config = dict(
    model='contrastive image-text model',
    dataset='scattered letters and digits in many colours',
    train_examples=195000,
    image_size=32,
    crop_scale_min=0.8,
    horizontal_flip=False,
    tokenizer='word',
    vocab_size=53,
    loss='sigmoid',
    embed_dim=256,
    encoder_arch='resnext',
    encoder_norm='layernorm',
    encoder_activation='gelu',
    encoder_drop_path=0.05,
    encoder_depths=[2, 3, 4, 2],
    encoder_kernel_size=3,
    encoder_stem='single',
    encoder_avg_pool_shortcut=False,
    encoder_widths=[128, 224, 384, 672],
    text_encoder_causal=False,
    text_encoder_width=256,
    text_encoder_layers=6,
    text_encoder_norm='rmsnorm',
    text_encoder_norm_position='pre',
    text_encoder_activation='swiglu',
    text_encoder_mlp_ratio=4,
    text_encoder_head_dim=48,
    text_encoder_fused_qkv=False,
    text_encoder_bias='all',
    text_encoder_qk_norm=True,
    text_encoder_layer_scale_init=1.0,
    text_encoder_parallel_block=True,
    text_encoder_inner_norm=False,
    text_encoder_drop_path=0.1,
    text_encoder_positions='learned',
    init='trunc_normal_002',
    residual_init='scaled_by_depth',
    optimizer='soap',
    beta2=0.95,
    learning_rate=0.0009,
    beta1=0.95,
    shampoo_beta=0.95,
    eps=1e-08,
    precondition_frequency=20,
    max_precond_dim=1024,
    one_sided=False,
    adamw_lr_other_params=0.00076,
    max_grad_norm=1.0,
    max_steps=3000,
    batch_size=128,
    epochs=2.0,
    lr_schedule='cosine',
    final_lr_fraction=0,
    warmup_steps=600,
    weight_decay=0.4,
    adamw_weight_decay_other_params=0.01,
)
Rows from block 3 of the text encoder, named by matrix and row number. Rows with one number belong to one attention dimension. Each number is 500 + 40 x the weight over its row's rms, rounded and kept within 0 to 999. All counts start at 0. Numbers have three digits each. After the name is the row's rms in percent of the matrix's.
# v: attention value (text_encoder.blocks.3.attn.v.weight, 240x256), inputs 0-127
# proj: attention output (text_encoder.blocks.3.attn.proj.weight, 256x240, transposed), outputs 0-127
v.37 098:454576509462491489466565524514513481511478495491439483474545564532500526560432515482443470499537534542550451556494496422509440586503496455487421542499496431498485542519569463487584496499457507496482444416489492438486423455486493496589504497506496497483525550530492407487480493550420522483491534520464493518518519570559536479531484520492548487495537528516411530544554458502395445484512
proj.37 106:498502440502436543527433469465522593520552500579463514422498480464509480530494472467535504506465478444510466487508538560454500491466517515521481495576460471482467506519515547499530503487560483499553525507473502498447507523530453463456486545526480472537456467500500484458429502475499548442526494467529484454448430605452539445457525573475454530504486534441550539478539544593521511481474
v.38 107:478495458513517503519544511537502536558555554564501504555543491533424510534549487509540525406535505579520501513557531510538537408522511599450501456469496555507580487503402451535524513554497555466451501514528551565570481473468516420525528529503475504500470484566454465497497437509521504584485485455535538504539484493429480506462461507456553418495479510481506478585559485432484503540482
proj.38 124:471494606467529443524466459440407477423467547385503533554465544455528488431497527464503519516489520465466548468521437491506480565513578444470533486392505535466518493477542443434473501472515411491496443452467473563520488508499527519498503449513518486543476511481550540529474501534526445455460480472508498493537517469455517480510598486515518524500506485527537448469451527495440541503503
v.39 101:491499504541523470503538584485622491526474545519482581435439448471528478455541495498444526538514499483538564515468531571470488550525439430460509556493518499503514566544502516524508461545462463420532513488496484578442503492535464459501514536453493526529487432578446551468435459550527461504426536493459477523536445484512435520495469488539482528488483502450475470492503453503486479448482
proj.39 106:481458465533419504532473591548576471534554528520528454486506478542448527551506441502497425464468518473443516534517429443482418461452517617527506526553488497476508444466447434528510506477415525534492504442528539465587519456482484483406530496534486494484451565446439501490503493410469495530546558506520403474457529509499470425486460562548512511548528511537493527518437461535448455444534
v.40 105:499534528511505567503502571534531504521500461491494471433454441480572458444483512488521480430489532466532603505453446526574529460540500483495444495542491521443541494530571471522561447473516482456477519480491544521484482508494570480520489468444490416437501428527536509458451520458547484472431565465507521546542542494503423472509528578504477516548501473465526543455505481511489565465457
proj.40 107:502408512463533449411476459530536502472535525503564449538491475539447562542511515498492508530421463436448474451534546472461468485464487478477494601470475542466522556425431530528507552552536529509474471468523482492514577460516475549490545537561468506591500457494475472525472459467454509600466479488579436492460414528495533549481495439533583543510510491572464429526448465414577483521528
v.41 087:535431559549546451535576445502515537474570465490483557464541530482488545566546489529509492500502474542472551568502540501484453531477519499502511506392509388453545458525524494497533533468535500530509485494509517510525490571514449526458427487518473582478567534530534533562475500520493471467495492452447593510546450536589543498505549438527518472507498495401529545564479557502478421459514
proj.41 087:522558448478491521491521535491437552502512546483419512520419515416539466484432473494513483473456504554503515534516395465506494554496456561524524458548531510458465505543462513537516430516536555423455481528491477527461428511447505505512535432472520426498469494444544456509460561458517533514511492507523510432486462529469479532500496541511509536535514518462420500482522479509405532488515
v.42 101:500505471500506540473509524452504520459496518471490524447476540499562478450513589471470562476477497474507459486534461416575544516451505599550490465421530457438516436534506488464509452472480529528459562555488520429531555444458524465494509529429495455488489509508547531598513539535463513503547476511500501492519499537501449486528458402424460499535473518483435488454433523550509480447520
proj.42 107:429537466472423569495458526489504511524491478512571563497522444457487516508434458540560422523508512493517489531528514529508537492476459522539397489571509481517570508483502548522550538495553444525483433451500485482510522512520466561431544467477600495568468526499491510458542473499545559444544400481504521487519490504488444450446521517497497530477475471433507495441561571504442559492444
v.43 097:488514485501509446510456481489487490510463490502539514497480547483451428464462459522491455441558535532479484509581436461473510505577476545525511563447525428504543469506473434411538449510544487436518544538511527549530580463531491502494549481515486507530478510477479502544468533404558508526533489515469551579509512481551418555433472481461425519548475475461418522415520495502537485463572
proj.43 102:414508486443467506463570472500495446518519492444538561559517483444444490502494522511528482537463519496501565494495538574595545515492558398539454474546483524493522478499464475470519541530473445548465500517469458477485550549505579515516452438563481499454482470483533586505548453544476501497514449478535550476475461522412487526546589492489541571462509538528533466503493577517538557563503
v.44 091:481526419440503515497498536460510513470507580556499493499463393447512518488504431503475582519477469468524475539434462481495556481502483494459477491485469524439501514585552475504549546499454421479535509418436511525471511560503534493525469453534498567477555402496479529491500558523533596539533549432390476506476515477435497448501528533507451490533506586525496598513530474466539416511477
proj.44 089:567475510570566509529507511517513472496512531394545569492440527566528514568464457494518480492448511532496544470537524509544532540472557482488479543419523607457525521473451484474506470452518487530515513520483481563511424535474543471500536549490478538499493552436543535474523557536528418484534520530571505550511477559444492492496453405500501483509608509506528466492477528547428507443450
v.45 108:445478542502461544515536488503497529482449437508564513498458474534493509435435527487497500470500516381494537511470482477498605485482458488429467566454561461424526493569489502530514459419517475473516523468478546545511497572464536498425538464510496489456516456547493569530490529479442447490470476414506494539453504584508461487507496574525422457510484487538560525449550485533644494453558
proj.45 103:476475455452454453491460545510563488495549549493527500487509556540472527522457493463502473446517518484562494511442522483532485510540523531519430486530489570482542478466479526487517495561457479441530563531543480514541525523487493525459536465514491525524468586459495444439445470509469495576467541525478450501479435512485544516482508417577534566514468563500515543543478414500411455473569
v.46 095:447436511535546433449560511413516581498481528538464449448566548564422492440483494455504580499493485485463517470525487435530498515473461462519440521487480527513478497481525519469507451434459479508466513598556504473528525520481491490537474521429510518533494472489543407527520527419518525440518492481404479463486573524530503483525466433537558550465457534446461497533503490536482490473542
proj.46 093:475502440455440506514495502550507562489534443545514501487522454441563504447457514517524477442488452472569510428510503515464479548451414482585415538511467511449556541495489498536510537530515574473491450493463572506434501540560581500481527471519516576539529444487458483485538574500520507431536452524468545483468445502485499516492545503411531511514461521502491535456552525514448521544496
v.47 103:563437512519533522482527455464506478480479515537483475463484509505498537538564513597484493495491492404529531430496439499520488519504533520513460506524491484485435543539489549408525516537467481537557475461453534466458445496427449475481538504444511509434451470393502421519457539518458468447416571477529480564463481521512466519515558484524450501511410439565485484456471434463489525483532
proj.47 110:368508494565471430491464554535511502503494530492574458542445500482449488454515444532523489524513481496499520474549470473507553455498518509464434520505481525533545472477479535555460533473557488449490467513453550467506507456537437526475528570497582516556529442531456482588529501511468535503553477424493513377465496482498537499485440510486505476445468498522565505576480471531529439475415
v.48 098:502595494480412549540451535460479509525457483458567485447445505474502551453465519510502476500487482431476532605467504546531537473524507533474492518469522531538414428526487505506530483499584485527454488591548549545522433503530534458587493510521528506448534545496459456492535490520458461486478485551455490510445413556535487526488559538418466491497502469503535557517478491479503512504474
proj.48 102:474510494542463534512561482538517560481494475484522475448526505480445524517518464476488572505552541577566492451504471431522436499487508514501485562458507549487552496513438476511560593522474477454494494484515522465523539449522464530534425519567524482468474452526547506502551501554512541564521452443449533453517520508482414536535595517596486494446516456531475511503528430569475522575482
v.49 100:463510492451474507567582512489522483578477563502559611559428477518561456537485495497524480499489475477457540526503490534492507538522526470494487505432526552500516374538500514510559457469461491481505512510527515428575558450516509549493445480512486473491550482452501555510438487569507528488523494506503499492467569523552528544453507498439471515554483511545588498520481494477497504449525
proj.49 105:508496552501484481473463465466537495474552522543473451553537495486504494486495544475572567492528503559482486469520556545524458511482497563489471454536417423451542534470577558510467535496531528508499454493505480501488529521516498499517455450467418485512476445479479456439567448495480532498449533493530572507527520508504531448569479492556525532505522526564481513528520577542494502498472
v.50 107:525452480492564510561470550528541507488564487490571447509533484545504429523496555486469490518531520510450486499511509516441477496537525455518515515538560444502510523534500554471499507561564480461501470530421518485519510452477514588536480433520485440482537504547584494539541570538489503407495432526512523486542470525492462573468514441533517439514512487553541489507493530485460582500416
proj.50 105:536564557459485502472477475513509454454520476488431544500485570485476497555513551503498530594481518514503488511503436545594528487469451594511499488484497445497423462508461508420494566416503506490548468485527513504514424614408530485471551532495503510481511526450533481576490458519538456506485519503575507518522564551557476506500505549514567526508513500511522562550472515470572544569464
v.51 111:553429443506460415489520448549489542544486527576498557519526565530472493492490442498486458490476475486504476450536506506533497543479605496549477460495381487412461551461555441469425498484568485592489493478495520498479491476458453495524482451473523507569561438504511447521538424471520598487473491536501495512538506365497475417477467542504515529444526534479525529531498534539466512567431
proj.51 102:470535442537451489562458454528569512473483464469507498500481526516510528597526498451471438490552522458524478465557573534497491504538455521498515497499619516455506505503439520502494475490421489442429528482554492498453537501504468504473466534526526516483515525467502447551506564489449453536435460509517546502505479569543512484505475465474490450488541433465519428498522612490554522475450
v.52 098:504534488539497546501532394536493539534593539469427461475578522550493452515496468488519567503447519472488516542488465521535465508456452456525474466551509524507483511528545490485468508485567494433505487433479391512500487581459510438416536560483460495506500516513487459467564452581476478464514518487482515554438416479425524476531530541516500437504408520513530481474511533463491516500540
proj.52 091:469438519519522454558451509455494489507483447538500544479454507549541534402454505455482432458486490514530487512405512459522477450487581519498538523456526527510500491521436556506498556489489475481410530606457484489457565558515495469496430490464532488541498553569485507445518518520428492501540425478472524499465530513467522554483520501534507501442599483495386474507555481540452510509532
v.53 110:441516527528499552501485479505506451449504491530490468494505515477483481522534522574427570452485490578561537464436443501460477417528554483441519531488551517546563492496455468501443516476424488527522528506494476505481581484499536481450504457475536433467519507455478457446565566478434521468530612492536469507469519507477415470510486540489471467494453494481477487500412490502547515531452
proj.53 110:536532490414432477508487555464479508540454507499496539501468520542512506537443470505518522516511535560429507507434575514538517478581567493499505483487491554521445486542525519498490428573517529486492450525489519440507412547555501537535489532488502498519511446474505514510436466473492438526531430462520529529544501464535567495534528505524550486530530537544540508491444470546545533502497
v.54 106:458506492518593499510459515522592474530473511543444581520508386593516507467494447504419455501483503509591489466523441506514527481585437494520483519557530554442524454488535490544480546530578475501519511449465552522505518470541552502462479496519445508514564558486440486515438545567462499508489485518522497505540511475466493515537591435533431547476540551534503623543482565532475513417481
proj.54 097:481507515492505492479501437490527506496551507488600490562425469446442503554522495448499496592556458487476533494481452486528520560455449485481516467533488503583554566475474507494494581459472508502541487518580513489441550554453523517403509528519515497445503452497574450555540516523495502558529506478519434519490548558525482454537500497458500555393487425475525554555586429497546517497435
v.55 103:597489440405478459480544492456541531539549429461516444436474526454572473581509449486495514511592552480446438478547482454582520521482552454508465526516433501459504524517523457590491473413510554465498526464481478541468472439525468488501511541571501554520509476491480508613472473521498525488504515497463526483616479505447485492489545513453511492395496521520535478498434559534495424587498
proj.55 111:453522464479566514520532434533448547508499514478581537516484524521460506534524543407542470502510490434531556527468428545460504501530479521411531433495510510541464585475472444459516516560471550489490493549554523602481499518423471572452458494530563463499448559546550471494552495507438467560486497470511512452460492540470486547441488551522541447535570467426568478486540556501542484465554
v.56 100:508461501427505461484508527520532568518505515491469457529491514498505496478567476556456459500535508563532525537446469417447515454508495500418533493499592544515530536539482520571565490529533537532530551493464524559517460492567475404478475478456527516528446449484478536491409464560430518501529525478467456496475495533496505549484511478481479521502535483480498536514559475468540457477458
proj.56 099:477493448517531440459562451469514455522593510542501484455409444430450484544549493418435521502463473433503409566463485530499432530458444469532477554520495495464510500516439496501467487511506462468489456542511419507466520479549493510501564484547474530493423461556522471522475505492456464505546483511559518519530549547451555450500504489475504540461479459477547561506535427537467517483573
v.57 102:556514446485543509503499512568448529542451494456496379501497502490459477524500479518463441495467479483476513489500504523555522526458530503488502557488573551495448501511462443574500466571586561500552490543483515528466544502569455501432484531474559502452586464512581500488547459461461492475432449510451482481454478531494469476469506440499451520482399511478503470480520479504507554496484
proj.57 109:497443496547463475487520537504464472478497500477439508423510495502515554467543510521493536415500537501488402503475505471502503454473529484477525561477520438418489464513507542517496544538526436490450535449462470448553508487475461480547475473504447515562496475517475505473559472543517457511535525542528517507500561415504521540476520497491508475493493424454463502427462422523437433581540
v.58 109:583478445472487455479425491467500479557535505517498476542485509436496532439514521526545528491437500561527557477468473475525514480504471537513502487499439472530426509465484579552519518416571453458485508595522540474507503452441499422572538579487525487504477489551490486460496535555434540526478469532505460567510518525512474485526513413483504563419540493484473549491487498437488557477528
proj.58 110:444492563471529496499611566492514459495503484432545540499486454486469535541475494508429474537388477437471489467522573497455533503517465488514490484553545547442543531484542477491495473533442476558483456473534471472493473459497501510492497486559510462459541518545480541451503422556520549506519473508519520418516510567466497500419486491524535473521480521434487438469467422575593526513467
v.59 108:445411468490500424541547498562502511412526440468429397464541448550438450569494511496573523587518469526528464423472568526473490478478496569487492578453501491493502529420498533511525471459470482504509477446517511536538470450503495511570508504521458467442546511518512445510566473489532544543450567472479477501505591460457531448493555444529494507424481532513460546560474537548516507463557
proj.59 100:471462479511490458538511443451449482455502546474519534460471535496545567487440515486407453450474511459449513535476503521537462511563529438523507444493538489429546521466519432506533509483543484416454510523529444471478515402512503421443499483509446480488534438426421517472477520475495491478574510528571550533511486532536426551515455508423454482554439485449467479502565446485523484502503
v.60 100:454540471577505516582499565481496400450536525548595582548522478529487476510501509584467518563461509535484473445438423475450474600501488499510516535558484459468375511539536479537425586520492475471497458464479453584535479490491524452463546558517530491460456519541509466547501517465455486500450556554526483519498441430469523422533521496465509529449511507501513524451440543511457538470501
proj.60 107:546531588528493520471441461478502483469472525470473497495466560456499484475510537520523506537539488438470474448490523477526497486486548490527443465567513493518481503488433543490424490534515552495558540502509533556412475495451494470430517393433465481508555510499423553550502441402531460459486498480473485518476559471519525557542498544531582480508490554501472565505530564433552467565461
v.61 099:534564460526443520510577455546555482469482567515522571454469447556446426505536486477524526508494490495478434490467457520485520472490457478523497545537446522476569451494461467449485507543451559496520475493531549482489509512475579595474516476472556504453534551511526520489473485476571493446472478513535500528466506523518452512496522420519429483526422478494498481434523473507573502514523
proj.61 101:456377508471536451600495580527536533491489530524535480467521502511576507504505493464422527427519568502504527555498427442558491403500570544501515469449495464503566505551566488557461440502476399498405552542439543511444467493496475506536510503528483483504514533493542400463525524530541548590460503445420518469536443477508539539531442483472509522426500468526481453514518499515474464506489
v.62 106:511599559524507514510476487539460502518422490506472484574446516437508499476573522489507473515485453526509571562468500549486484481556527471512521478481569479628498473586439492427548489560522506496536521560499476480483536484580493501497466588494500534485484454444538585484527526508503423488515453513442521567467526444521511553453567503494468495557520478584484454492505505470497553512522
proj.62 109:530481510536520504520486551505505445482495499515464488397525472560484502473484470503500570444412527534496421458523499453573506454502492549494476555497536514418501453509524514547476530494558387558508521478478487408561514518434519533559530519474509556513530509530486512498521457531531528538442538526507553482499479557536531493466487369459505497522507593501507538491468474531456450583537
v.63 103:536546555487477533497458455443517578502469472481470500467551507435541448500515408565482434519462493473496518534530545505487550453471499475496592517511500443462461475495479483493488450414563522526566455463521481477506441500577526430534457479506425491475510568520450506561488538545461444489495502469517509480453539483498525559543505528549567507492471512489507530497521508558534470506518
proj.63 099:375498467468454502483485471548514530485486551551552467464427454479476531482472527525498579529543468574537524528494462476538444528531514486489499582464559548542588483514492532560556558596505479472476537507544481540460549451426480505482465568481530555453453500496531495510519504510528454563546463492495479505466490528483431491501522485436399532467500411476460532542446449435488545466511
v.64 095:457482527580455527495439537437480539515477499478475419548518462508564538530522600476469514482526467553484488549574485540473511393528520471493546430497507459471519482470569494544527506535464496562493518445535513521479507530477557501502541570512564447505468564472483574471504484466533438534439588559448530506528533445491488561483436497513482399503467519488454524461508505515454553493558
proj.64 101:506436531405499484494533500532529477514442424488483450551581440566474501405542484511560490514469520534467536460536546477524489515517409575554433473585489522513524523547474468480477430413496470509469430542429437488547494454508562475507516483540496531398547537481479507513460460545565575523520486460517491555470471479503525515523482436513445510464549531561515467592499443468543577469518
v.65 091:512479474523506510516497475516553510495519481623556463497476542522430512490526548484496507489455493431554430519522561448483478526523482535511439504533546492498524525466520493541551485423456503412522469530519491511562530585523508445511513558538458540450429491490484502504566440436480447525503444498507480459480475560448483533452541473488529473401487485559508578491455545486555410523465
proj.65 082:550512538452488492481559474436470462570461429481496542545559501468551457488505531500514519466518439555455498548495499560461518453481544501524556502489581526586439504497519501507522478520488485466487563561500410507500430459512444499508432423487480463494479491447508457501412490560466552439459549529493496508465492501515474479556428522463466504475497565550484411492508450478487526418521
v.66 098:492439439471455519517575426479529541501511497553544462522587579503449503547515531499546534487513447513450490487549500494517551470574464617494490490444466537488512503451522445485389530526495444519505433508455464446502455479516483501543494465466512509485448475493519522503525404550545510470535524586433540468529454505528484482476449509515492477533526482617458500470521457557565452487474
proj.66 097:486442511530457421495549545509518511493470442449477500516542472474552478458547425463415481544513439520512503566431553484472520545467449467527506507466520522489422537500501526485512462507449471459429496510549487501407522465497486489510512354479513476474507519510515426456510507529452467510478532487451498529486474468446538487538461483422522513581484462501512486549532519466454518490516
v.67 093:468425511517569541484500564501518472486517511468510530467526403501499544537440453535517462453535543494557500475444507452514545517570556508517424465517476578514451562572489555498462549495453439539560537518494457499510522492478481464483488555512510503489494510511508457518495515426520455512505563557520497511478511489493492501478493504556471522519541438554445539509513481510488469492509
proj.67 094:491554511487500504509486518513523589566451543546528496536474548534518448439552486529555528507477523460399598503479436518540526513455509439482546461518549521502459514457529475516527466474486534493480506527520489480508498501522496509468556436482452454473479471436468576504522489450473522453485542438465453512527511457585503461588465487441544434523470558539520519529464566431551491431443
v.68 103:534566548508537476454392502585476518460518491460508433489552414525481504524478519542536501531496594513482502492448433421513550453485477551539498450510545548565519560518506435516537437433535509542492545462465491554522453470481478484505421496476526499470471520579435461425556449480507568551532502466469497459478474527492484500568495364531463552494490491519472439514533422504421490441397
proj.68 094:473453468603531519549516465474500522527471479458406513506486492504471571478507538461488418483473481494511529526512441474456484473530495474569481470500523505466481513566401524462529543527426468536501427540526422500475481473505546515463569505514486535493419487517438503461475502454482425496506463505503515568507452491454512576470482500474487529482520459464492527508503417500527564481528
v.69 099:422498492525549558532486553560468532568488526488429531547506438555456536607519519460550529494463531453483559416550547482436568573398485528528541467494491505487451521561460518544528533496515496521454451497508437500436451528435481447532443501521469522517482559457522525531516477462509499492499467439471441467499463477567494463513414469504526490552477477533474507545513486488376555521496
proj.69 089:563486512498432527488469453451502482446512476501494523452505523502512440470517486599501502527537469498521543571521494539541484473542461496547435517530534560493443388496510509526518459515424462513495512488482426561560482475505535489532517519519414560514467571506489496442479502447533434481532543560575484525485519433489488547543486465441528522527530477495452499503531565463546527515470
v.70 106:590588503482495469471529445479471486462564496490516473491520535516509463466559471589496517503457455546428492456517473490504478509449519490512501464506506576441462563516506569474524490502484524473480517548478516506459493488528462468560487503461524505455449412453476469545448469493547464500516450483434492452453473509489497502517419582515474515471475481494556490521468505537523459517459
proj.70 108:443462450470576466459502579479534543573474553519463453497501491474516486428477487482533448420491523506532453495515457484442561562416505501482521464462487443521458483543497441470476515515509475448520534511479507529577501485479443533510477468520505500558452514475424518450498480531440491456446500486513567528499557500468474536386523522485512501553583527472478477499543523541438499524573
v.71 097:461538486485506561506477602535540494502520484442445469461533522431472497505507552478505518443510388477536429470518512541550531380443515538489421456465416533453567463546501505480472533528530425498545480517494495478512502465521461492544487495497471495507451432527581494463458496530482491465530450469432481456516486493510487451426459530489510475551511535577538478517581455508555480464513
proj.71 095:540431504510417466501547503478526475490519439471584569473565489534529464509489460532434547576511465500438542487513480544510521590548495489466518531510482481415480485471506520551533449512549483482391536471395509520496542521551472488560500546539543463482569583508487463546451544529491505439544486574497557458498482494467528480441502466397497488443503469530549470498450474483427452480478
v.72 107:491530481530553535482524587530508524596492543492511520521461469445503454483485526515516459424541568493479484485500375487472538526466552543513482450493508509557461481530533470539460483435448470461502474504510524565441512494544482566569419497451565493470486496449498527491478523518479482541449446588478540456538517507517487502526492543532542570506531477480488490513477465499453527530462
proj.72 109:508513445530505515526447503435494539469560426501441470500553506564448566500511527516549502427488464521498479519518480474487524443492481541543491484464529470442542473563541528488532504567507531504487504575480535536588489605537454465437468493507490499614409450509467410498535498499454412495557534407489418504461487468499470498473493467465506491397540494450541556508474545487495479495443
v.73 101:497482485436468573555516434509397551472476489500514492433550504523458549471486531516498473472535529554538477490458538477488520528509526581433492474523500524534442469484503563537492450554502487435447471475408492482504475542519542462542461515534463521528494488427550413528508439547432526500488474521522517461440462553556492485354537464481478477520552498491531523608468470531471424482483
proj.73 099:513515519509458423525527491511566520498465542523545503500451507497542418573556520484471501494456479452514544505489471535512475535471430524520515527429524484535419518464463442489514534430448520466547483458621488465423552458445422514492493486539499438470475532536543477477467506485527462456509549451484485571490491483499457485600462532513524583581446479520499510498500600539448498536543
v.74 103:582525535458442537477488457462536477431465484538502445530524475476514425489441521556510494548449492461465481402557517542514516487430443513414477558520532510449466490514526501529498484559515517450493559521522474567515460471524462448437526465438493485541461436424534497505465487560534460478545492507441491530546541482490457540601469539447525491531548512486499496505512486518487480430495
proj.74 103:501475491528478455484468542493487542526518502497532496543449536510505519531517477516511501501573472468521483551471530528487458551537518448502491551489402414499543535455475548555499498545445514537517492456446475582413550550508488466537436520509547592445521558520470492531525514395485584461536510484598479506480460537450534487454543475528477457488508542419556531502484495554534489561542
v.75 102:571607459502450480423458526476502479490536475460474448473533522487554580469531484508498510463515505475471488510486536479495446474449480525525523418571504505509461526544545455583534484488523502474500473587484427477520461536466454499453474602510509511490473551492492475507459519426509433450468510537481485476569517480545527471549485512442524461487468551477530465454496496506473493552539
proj.75 106:520469480430467534543546500474504578529405465546569541515528565530496504476429555509502523526492481524474522503530520499516498475601489562510500594571451484521538458490492464445496455491558507492521502489451523547496516447500493570511550497487513584466578555537483467551507466513557499554473496448522484551519506443465457487421432465532397509468542512524535461537408463550506469498458
v.76 114:429426490546490472550526481522514451560572496592459495574498458508505514485467517419545475480493499555496476429542480498497507501527395457427458545502500489449543456483512462520473477469479446488496497460539501471556529390464499482517555471513485493539548483505526430560504423517471495474552548507486522504455445493450492493503460558516556545488474457574468529552527459535468452462476
proj.76 102:553520489519503487514465525398565547503542498436497533532555464470510481446457475522514442532564464502503546548448537487466551490484566499497494473455491513533529520515523471475528530528490576517481459491556493409475542525516508473461349462467561469534499446402527495435575567517550518478514476509483521463498557493526449456551573561448494446498508521443483509471465551517597514422521
v.77 101:459477496483507504508526493465512445468453509456525436569471499523492535492532513535406489533418471495522547473437372538539495509449576498478548616520490478461515484531483532463482544513476529509567580500530506542521474495544466522461519484517468457504543460464490526548504504434410494527459512498490489554472523584417544414449540525490455516500525515470507536510427465498502486482570
proj.77 101:529562469497531540444573512499451518551469526511492498534393532449526413493469537455549556472525530478413474506455519487463533545489509469475481470557475500583465544467487427521464434504496490494516467527530512488456494458481485521451484512513473551506521514489534537553435522524547513471500496495477431443558565508629503533559513503513574480544379506484454495524502503490601481482491
v.78 099:547503525526453453443438541491558498526462451454512437442457488480526555572603567536513478400486528478509511442539495509528470500471481559493532473477559428529448552524440515511502506587460517500575439500538564445523501509468476494500474502501482458476487481452500517489448481429510516467447519504549534576484482540527469472552488525514536513452444451423492509443431520442477512544529
proj.78 102:491399453469557438559503515508473490541450529553501504509521559517514493488451564555521532479529542520423516502483529519551519405497509539489523541473450518496508503490563477508484460503546515542477521511455499540562480484475524475520465527538565483493577510473471476567444525555523525548484456421514479506549495428538524459414467501509448484459463589497509475572452505533536463465511
v.79 106:528504452569522467512598499501503469485571499489500539498529529547482523507522488459535491519504419516518503516536481491529419530532502541559505433477512513481459528556548459437487485489514453539512441562581516457544557479471492527562497532477578486536548581456432526509472478504520538477521567561450481452469473416516485500489482531454561580471487561504510565539499503490456441545472
proj.79 110:470467508470513440562481558450501556472510483475490497499571520509535481442481481426502476511569518496465460476491596499492583416502506504491505505511466531480567458507554570464424464499540435531417543520495462463532510497467529517491498461509500524549523538508417450507518483534452493542446491428464531544527491469479532444459485465500436450478596415514478469480525490497530516502479
v.80 088:493537531502502508549453504466527479462434589499560568578549555545494532423478487471395473498533503485522469506508550568500492504578519445454517444491557496415489484485499582518451500495492538501531570515564443452520493459507532479472507456456585468465462431514495568495502456586479465438519537587490490536505547495493407563463552547445452498470465523500518520494526555461474545536483
proj.80 089:483587509486463521451496461497544480480478430547410427461489531452426518492477508531613543472501506534538519441490480489517494580491476512468514499552514528560547537502537415477520478528515552496546488473449484529514478524488509550458459562493408536472504531407492533528521450460510518516486493481514500472490515518466496545551559476544544524492492528534531577478485508432595513489459
v.81 086:457491450500401545506491439542481522566453581507521473445486477491525539597486514527527542482398578543443481511502554531482511529530485473531489495523394478537464550532486479477537521476551506583531541488487496469455491494467565475473478440463461488501481503521459509481487461541521552372586422419494460469447570517522474456502543504546521559528513429469493493535506515529458472506541
proj.81 082:449518497525545483515411533473558513426449461499426521506523459533525513494473487501516487488529437517517460505474508507485513512507404556487547547400518462522530524495451514537499562457436528509542408462528457538571558374526487412542457506498448455506512501513537482460513522542487474506488500482558516403508517501472545528466514502449473478456490476476505401513514502487482478512574
v.82 103:495537522548585579512473451550488500533509529500469499481553475446477464462547535482494574505492516437502528526427491431556515471493478493506564474541518524517521498562496384439550500540514399528483510584505484510533439550491480521483462494507497507452499568505418535423494504516483537510552516495491531488453575494521431454479562479563525482543534476519480522518472446491532440573432
proj.82 112:466548454538549471461519526480534575531425493455444472566553516498529511485425437517503460528514493560557515547437396447431441468518436495527512512521470517549479427508389493514457567474519476502526452540568523544495477476466541497538522467504501537527477411519540459445504516553468448566475463395447498528555496434450548523531563480488424502489528447526542525505497449583487547493522
v.83 103:472447502473535504540513520443549520495509497541545546475541475538424504556535513466520504513524502503535443558438513491469542516567473510493590559403503446532538437489439542526507530519546493448465491508477494496515438430555592545536534487574539514438489579478458499493472531485439498544501518543466560482494490560560531609453534505511478495473504562533468527532487505549559504467469
proj.83 102:465562483519435463494502443528503472500455558554491509472437505548524527537475452570415528565495515516512504467510433598529455528492466486513470499515552592485446528486514495507516507462504486511459522493605525418452475456456486468487536564531527433485442435539611418479522466524562510531426513490466478509505431518531497483547479432485495527572475460522520525541503550458448586506532
v.84 099:481550495512529528449539538488452513513504525510508469413549515544503471529522555477417584437556513440511514444473497504470450543401512542509480511488448498475495505477568505478532540490462503461462411494555473527481481607434473507506527562556459476490492537549483532498494506493541476518459513501556547474496543435521472457502448516533551465451459528474493488496506480559541541470518
proj.84 097:519502519485518494493443521512517457512450545487478480525506504519488418449554499485548472603539502458453550566503432467460473421539479494548519454562451507569455549498493517505488508517471541459500568490485502592527497530512560439479546408490471533430483510523485449510473503475445440493527475403494527544544451441491466528523522546534524484521554467568501518501483525441494435427507
v.85 095:509514564549518430490509453489524455490394546503543528564413512540445517534516521547447447503485542512534515522453524545488551453535451436496534522510541531504467479503468526490484468550578515534517473434424527562491501477526491482452482505464491534431497463500479535473445557457405502490567519540501469471460562532549596528494558528507536510531538463454553499495496500499517555455515
proj.85 091:460463473465462563548465520500485492478547463587422439443482459507502485479501545515533565481504482467538529565519537508573466487511409506537499510510551486513549544466510502490538497411506474551529463529558455435521521580587534498507458536532518532493490473504469512526491490592517533505552427510492477482517516546402446466462538386497474580458524482476508525529488467534502474548446
v.86 099:575492529472509484513530470532538434537468474558530579466467409537455475472530484530438456474531536540467488501492520481477491560526550535497522478519532532470544495439536475493460552531450602473487459490507535463555581518500489511526459498506542462514536504460575478519527493554535518496470478526477493475434540481488534561412453543471436461556482483503510568457511531530506562467482
proj.86 095:468567464471467512505469502519501462502579570549531512543525559543500468541554473471525567581469535549540489503591557494531541538478452572433528455505464466482504463525517553459509472498539487466540482449582464450504479545484529493500520499550475481517447457496571487527506513462476506527461499497524465527543481610526543442541530450504433560535527504565564434524531577491540553488505